From a checkpoint of a small image embedding model.
Training: adamw at rate 0.0028, 14700 steps, batches of 384.
Rows from block 2, named by matrix and row number. Rows with one number belong to one channel. Each number is 128 + 24 x the weight over its row's rms, rounded and kept within 0 to 255. All counts start at 0. Numbers have three digits each. After the name is the row's rms in percent of the matrix's.
# convs0: first 3x3 conv (model.blocks.2.convs.0.weight, 48x48x3x3), inputs 14-20, a 3x3 kernel for each
# convs1: second 3x3 conv (model.blocks.2.convs.1.weight, 48x48x3x3, transposed), outputs 14-20, a 3x3 kernel for each
convs0.0 103:146124130131073097131149114100087094138192122174162110109102093157210108162177107137130141112117143098131136135136114082098148113079142126087116083103080133126126135125145104081129118159138
convs1.0 099:104110091098115112123128115129152141149144148130119132158152172163106169179121141123105136070075109087104118097131167127000076158170141119115120115116113120110116161144145142099144119117122
convs0.1 097:140148105120176090131157113105108123095137137133139144109119104132128103154132121089117108090101131079089130099114111121129122086149139085144133108116105181178140166136124151147126150135138
convs1.1 109:134101140146093127116114112152166144173184159169177155121160091124187115140131154139139135108127122093098107129144122112139128104136148160140131147135130146148116157093072129090069129081149
convs0.2 088:100132157133089158131134121135146098130060140116122100177141096112072136127140120142133132095109098122096108100100157121111113101104129153118103105116119117122073054086138056180114121126132
convs1.2 097:127124122102107136092102113143136129129122123111135152153163105105145081125124134111115124122096119123111113136116144151129159125099094121117118118130143135131123128151185150197177136115184
convs0.3 100:082138144070110148132094138114078123140136156168079134122084109156112139132127146129140147160157152109140119139164146103132134137139147106126131080129102122129146119164138098140126134164131
convs1.3 090:107116128115100114117124126121132146101117155139108107112126087166163111112126105138111112175145135158167161105114131098085078121107151151120131138106115134148140121117133107136102093134118
convs0.4 112:187209067125196194114142165116096122147157148118154137138096137153150137117141130112101098129105083143131105118120102128133121110127152097099099141115113121126143111145132076109117123125130
convs1.4 112:096147150100117144130109112124113120118108106136129127110108150123074097132165080128103078130130101128144105121159141114136164114086125127127106121140130125138129149133156109095114131144143
convs0.5 099:150143153127074123189115153155147134146109150119113119138097133138093109097120138169152163137159133164164113123104098141114121162129154092136139083104129114114147142134157121114132115133130
convs1.5 108:166172138159157156138143150118123120134118159130124140173124147113127101131121096095124127113154141097115111157161153125122126085122124114118133149116117120118111138157141139147127106115097
convs0.6 107:114172162115144175119109139124134103128127119122113104136158150129125135130128137098100091113116094096102087114143129111095103089090075121126149171175162166178170146142158132156129129128118
convs1.6 107:183163149166155152136157159113118131116106099156144148134161126148150113105098086113128107131144134129121141121129126154122108135126148091094058103101087115132116146159151131123105108073094
convs0.7 099:165111114163168138120096131123090103117125158164167137123091135128107134144134119116143114133130088125138132111133137119175114133123107121105111146143121128138114104163145169161115131077101
convs1.7 093:130144130154144137123122128131125113108100098143139132122115106118128125143177123135146114157174157154158146148140126145100090142135140134134137143140127143144146116122139095170146135128136
convs0.8 093:148148146133110136116145153097094140125152157122130095108089149136143143138137113101150104135133096148134157136173092122156119108124136171106117173102123147111099109224141135117068137121145
convs1.8 093:120111122136121129146146149137132132147141149150145155143133124119129170125171114105119094140167130152181134134101131139092108108097139130125123128125115133130131132121159099163136127101090
convs0.9 093:102122135133095157159112128147096130153110136137124130132112126147126143137140125149138133132140114139122116104120096134135109115103153087074111111095121114096112112126135063109143085121145
convs1.9 100:120133144140117143167152149119128146129130160116135155166137133155192151137169183128149128150176146103132116138106124142190147116127103137139134136136125142136133114127107107122091122127099
convs0.10 097:127090130104143119095097122104195177091164101113145158117198141113152110130130135128143164146156148167172152130120128091162136105110114150140112150153153155106116116122152125132183138126119
convs1.10 090:134128117106114111107109111151136148143135128149155137122129154161112128159103144112139119141152149110109139115139151118211138058093129140123118147152134133130133137131126106124114130163125
convs0.11 102:154097137168077113123176134140074134119126169117110097155090147136135158127128084151129145157136146146096138152152158148067163143132124109143133127100107128120135106067102131108132132165161
convs1.11 085:106125133104132135123137139125133139130129138153115125122120143115176163118138080146145130127137137140178154122152119135043138135121130118121109111118118130135136117101132051178152122168113
convs0.12 110:137091110107048051132126106154137141151139121153138129145104121163109135149125114129114151093116118086099109135120144102125120118139120122132147087099097130143115132133117128129128150142169
convs1.12 093:155154132131121132138123130149094096163130103144126120182149122135089144139104120104078068091122137116155138142139168083007110177128130147137128132128128136131114128131160121174145113132120
convs0.13 101:108076085142116138130139174150140099085073126140171163135064075052079153190208172118115095113112097138128139135126149111123144108132142143151150129094106081090091127122130152156127110094134
convs1.13 099:090112111091091093102124116127127134148140158109125159114157171138159153107148122145129100168137118157141124100118079134108144111110152136131146136134151146137133173147185148141126117078077
convs0.14 090:144166130076100155156103096161096125153131150155128110122089190161095128124138133136124120130160108140123117125149110105144116145109103112122126055093153119122127090140134102131140180122164
convs1.14 099:078094079068091120113098105128132131123126172121119154138107119119124116110137138143151131124140139105121154080181138130176120107142116127141138120128124113105114118083141111138119143206153
convs0.15 117:120092096104132143099131142136089102079082161125162134135075147089114158127154141099112135087112136118130157132114104126124134089098143097108130126136134151155128099111135109179200128181167
convs1.15 108:123117126098108117125116125148126134137144167142141164160147171131131179130139180124173109165171124124118125138194129104135141159139158125129119141130123127125121101076126033097148092131110
convs0.16 093:133112144148103129100093091143156131127108115121110106157145148104110129100123117164146143154131132142140133148147146132123153145132138132139143108149155119102134121116116117116093109111112
convs1.16 098:173168189177149161149162168151155130141157139146140131117125120110116131146141143127135154147183210131144164142091141151111142132130139140145137124117134129121141122117169119158161138137131
convs0.17 077:152170158131137132111120123131109063088052094084091125162130100122117109129143142100087105097114131122119136140164184124130151121108138113160161140130090124090089156188180182183143139145102
convs1.17 122:181157150176169176162177188137145139143136127119112127145126117150125116127122126125114116144145110148124086154151158112114134077077114137139136131148157165152162131135131115085126100096124
convs0.18 098:167117101167082056137121109131119120137134132113134121156125085152116122122128144167155133139135145143151152166133119152152137157153150176152167149094143128105087117138121090122123102135141
convs1.18 092:101112088122155122109142133136141154126132174149135152130130165111116134162166160138111101123124122141146148134128138100077130136119145122115126116113124123121132167160152167117130151098115
convs0.19 106:128139117133164138110079139118170131109111130083137156135170150124093132089064118124128129087153136111131104147172175119151154113111148128133127155170159106115126115108127120161157094100095
convs1.19 099:145145119153146132127150146122123153140118131138120126128174154138170117134101105139131104118148152089131167115151151033040125132094106124127126129138142132144133106123121117093124105126155
convs0.20 093:079144110076139151114142132088125147114107128153141151096132157113095127137155113144108142148114119134083104097127157137110134124150119098113118129109150084084168166141104147138126145143142
convs1.20 101:093096093103109110096123125123114103107116087142096111125094115099094139066076150144159149123123093122154093090137095152152117127157124127111110123125096131124114135111132083075124122121136
convs0.21 089:143132104116070117166108119142114096193094134134147130135106146180103152143150144143122132101130104119126130149147121134109104140094135131193135136137122117086146126156106105157081131116116
convs1.21 097:137111156129095142126083083149140153164129186167140171155154093152141138121093131089129166080143107093139102127191161125128129129163140113116087117116108111122107119117100138144149131139143
convs0.22 083:112155109116180157108111161121165108106100097089102105150158121155092097150104085092089103107096114097121111126102127118114096127101097097089131099140140124111113100142178097182177114128099
convs1.22 114:142130123150121125146140144164157135170186140165149134146133144164180161149150185168193139159169141119103104090131129120181120133149155139130120133128115141134115107071108128098084130139093
convs0.23 104:141151176108057131169106108109126127165139134150104133118126142171092136167143128123134166118150127152156139069120125103058122136115139121138129140112157132145117137112137112127122162181137
convs1.23 095:111133122125128135134113113150137169139158145137157133120137134152129129125150164104123124109138133128133133103090179184057149154167132130144141137132137143147142164110081137121136102120148
convs0.24 103:136168139150135146158145117130134141128145102108139105137133107114143131108152127135108078103085087093081101133113110116123130121113141156132156119131144087112144115111134173096106160128143
convs1.24 091:139133143126129142122123143102111122132121151141124135109110141112072136160101126131157105153178138112131104132087107167125125123121126147146137130131135127133135150090133130099158160106123
convs0.25 105:098090109108082104113118119122093104179129127162091152117070107166103124151110140141104126135138141148118144078109134022064126084078135117150142149116107132136127133135133129140124148162119
convs1.25 100:080090091099099096109114106148134142144161147139135136135127115120119113123102106135114109106077106128102114149102191139040094155142122132132129140123125148128126144154093130174152090120147
convs0.26 100:115144166108026142151056127138088096151059145112088141140103122127074134115114158111099091066068094101088126145132098158102116158113145111146128116107130147119108126075120057096116078131132
convs1.26 100:101117099094113110088099110123127112118115140137102151161153138139161124145131126082115135108159127147126091133115141130048127138165091128120121117116116131113103137186128178161097162122099
convs0.27 106:120135153084082115142113106115134124107147105079091108130134114099114099064093109160152132116111084100143121123107104148142117136154132099124148083082109102090066102109097092101114132119155
convs1.27 096:133104099137127111120138136122136139121139131096122114122146170135130147126117112129133137109107140122107119117136124092159149131141151121125131122131136125126129150087085154086092118146131
convs0.28 106:149115133127093117118136138161100157122065138147103118132090133102073140117093122119127164131152147178146107148146165124121152111139134113119142115128156115129120120097091127142111123136154
convs1.28 098:125122119132115122137127132108124124123122112119113111156140129129150138122131117130124120119146127146183163087081133123084119166147146132126121124124133137121119106125168106153147100124128
convs0.29 089:117105146155115095117144112165135121116069105144139117187171146119116132122106093098101146106114119128099114120124124138129111106120108115138084139164171129139160103115111088142130111122124
convs1.29 084:108115122107107104114098103106117106121122120118133116114120094100105105131126141139131130114149201104168156124116136136152161135159147123129131122120123103108110079126155095167150128165122
convs0.30 099:170092117119115118115117117126094145122104163151148151086073151122086143170142138115122135114115122135156161111113155149142135125116137145159152120117105099068113150162097121096070112121140
convs1.30 095:087075121098100116119116107137149126154151155141156138120113124103131132098205161144118111158159144132110101122081087162131115134130110124132130112125127137153116150077133087141156125156145
convs0.31 101:178095102158181080096174116059136153072170150107123150104165140100177119138145131113153134139127154128112126180160152131128150132130141094139125085118123128165130160104112155091092146097105
convs1.31 103:130096119129120118136132118130125131132166147136173125125157135122138164115142161128142124090091100114083087132109109136078103155095129142138118143136130123133141160143135116101117116122109
convs0.32 105:131122113123135101117099125133157163151125139144095096129135123158084105126084117122104139120085095111086067112114156084088130087157158139141160133166146111166170158138115095132103123139139
convs1.32 107:154168145138140131144150160126131095121138104116108095126114106105098093128113111125144127155155125095099095131094134150083133132115120138122117142130120138136129082151158117145166125144138
convs0.33 104:186146127104124183134147158103131124087154144113160113099110128093173136122151138105148141147148129118114124145174156103154152125154158158126124113093091123122171108099139099061133114140134
convs1.33 086:122142156108135146129154155133146132132133151149139112162139151136089159121113140128091107142110131137106129117136127129134070122143108127124125128110102131118103136065084129098163126130162
convs0.34 102:101170135078099191113125099114112127155212149080124085080067120168206148115109096108100087126113117109122136117144121134140132122150138165126143125169164122133144129110146117097092124144139
convs1.34 103:136144132098115125099097123126134133117132129130123099127156137125067108159161143135137095169160112142171135111149130066151166132109065123116135128127134109113133133112144140134136129110139
convs0.35 095:118103124114089127129102133094137113123111119123118112137162148146141146143133152129133141099115135099122135129107136115129142132123134113106136133131153095133127155093102136102121107112095
convs1.35 102:131157150130135133122107143110127188116167161108148147149138145130085156116120157104106112099091069090088091133121145144059100170090113121136137142159135151147133125138119098151124115119115
convs0.36 100:086070107104083087113092084165101113207166123145099143160091124210182116124103123118117117138132161139129099117123151113116144129129146115117162136140137123121129135122128116110142118165114
convs1.36 080:094136104097124105092114107136149121169150120154134127107123147198176110204117083127141133114103127118117118151127162098042154129116101115112130116113119131129106107150105131118123134188112
convs0.37 113:141107116116180117085110129132205158057089139135136140117189161063068117163141134139169167142142141137125100156163144091115145137113120097122142137099127123094114136087175165118151119083112
convs1.37 100:117118114151123127122154137115122117144135137144145138097134148099137142127079097124123098176169137144190161095107136124154120118136128138128123141137123131146142124125155138080134147097108
convs0.38 099:084120162091092126147129133079093122221187127155093117107090145218159116131109114152114139141147151164158128049118117106070128125125120147162174141138120131120121136131111128117102132168117
convs1.38 088:111125111097117133091109135136127142154132129136138154128127159141141160129170182124131132124110099135130121127113164145070150148173158124106100124113111130117118140139106139068099154111145
convs0.39 093:118117136127104107135125115096124138092154140129151139117132136115150135124138118142164141120137129107124146117157118125138120172127144132132130121135158139130166150091105121090138101117138
convs1.39 105:118102117135099124135128124127152139132169176147167149099143111099171109107150110120131108118138126106079139136129127116152120094127119137123122119110119111132125221140122160128148137150141
convs0.40 077:163124117125132131128094099097129158145138109123083109070128129110111114138129112149131115136106102112137151115099130151168134151140099150091072110123141139134152126103116134127143157166150
convs1.40 102:126149155131132130132126124137158147124146136126131134117107085120108108103131138121113125154169162109142133136129118129160102084103104122132128140139140125123137086107115122156161128151168
convs0.41 090:130186161140130127162156121164142117119118132142136109154137105114117115128153132155140151159135126108114101172157160153148145104167133108119123155133110133157153102123096117075107135145157
convs1.41 101:136129146133108104131122111130133135121146130131159153141139133164124126154156125143133120166241172126143134103117090101149163097100162151159134136145130118123134114155116120067168113074117
convs0.42 100:101132133105117116117103123160125138185061120131119136149127134160074104098089102161130125140126137152139131155149130159168132152152128111108122098127140118127146080130124082162155132148141
convs1.42 100:126129123110114116096110110137111142123123116106127119144126118149115074080150126157176147204178141158147127090088100126121150137124129139143131150146133143136122108102095101113131115148150
convs0.43 132:122093125126058089160109118115136131097118137103143177125090070095076099113134153118111107111123112092126084134126096121121119133114111127115148142126141128108114116115132107116141130135146
convs1.43 108:137132111125132117105120117134139143140144145128139147139148161139132143146142155143129159116063092143104112122146143137136140131122114143141140138132130140128134197146126185138065121082063
convs0.44 113:166148131151133155121150155121082131115101121116109143096099123096083130128117145099067135085072119124101107153168156143157146107119136114119120126125111109064098128146119116126100061063054
convs1.44 102:167162158152145154156141153116126137131115115135116085098147125123134149129135115088096109143120069087111133104157137112121129164154121131132126130137132122126131069121124120165137128152161
convs0.45 076:154143115161143118136126122132126127133085133122123155146115137145108135156158161160165176187171173179143164157175189153139154171144139136137128157121130156137119121127118096131111086104096
convs1.45 105:118127107124145124131142136141137148147138157138112147128142124149176135133097118138156167178178176146171149157171140099071118101096112106114109103112104113104117134171122147177161126135122
convs0.46 109:098119148107076124135112098134131145135118152131110111133114117136124140124124120123143147132126124123142120129109135151101122131137133128119130151120116117138143132165135097116133109169192
convs1.46 113:126125122132138144150149152138115126118147131117151159130106128108140158120132131147137132148168173104098103128170176080011166105042095163160159150135139137131154134105128101069149091123130
convs0.47 108:133134126118141136137165158116122118126133145142140127127110123136126131137125114153141118153134139136158138130135139143137144133130119088094092099104115083110105104140122129134107164139135
convs1.47 114:144155164133148170166163191141141125150157151139165177140104120115133152138179164151133105167150155102093089126158149107050142114084064149153159133134143128131141155090127110091128152122124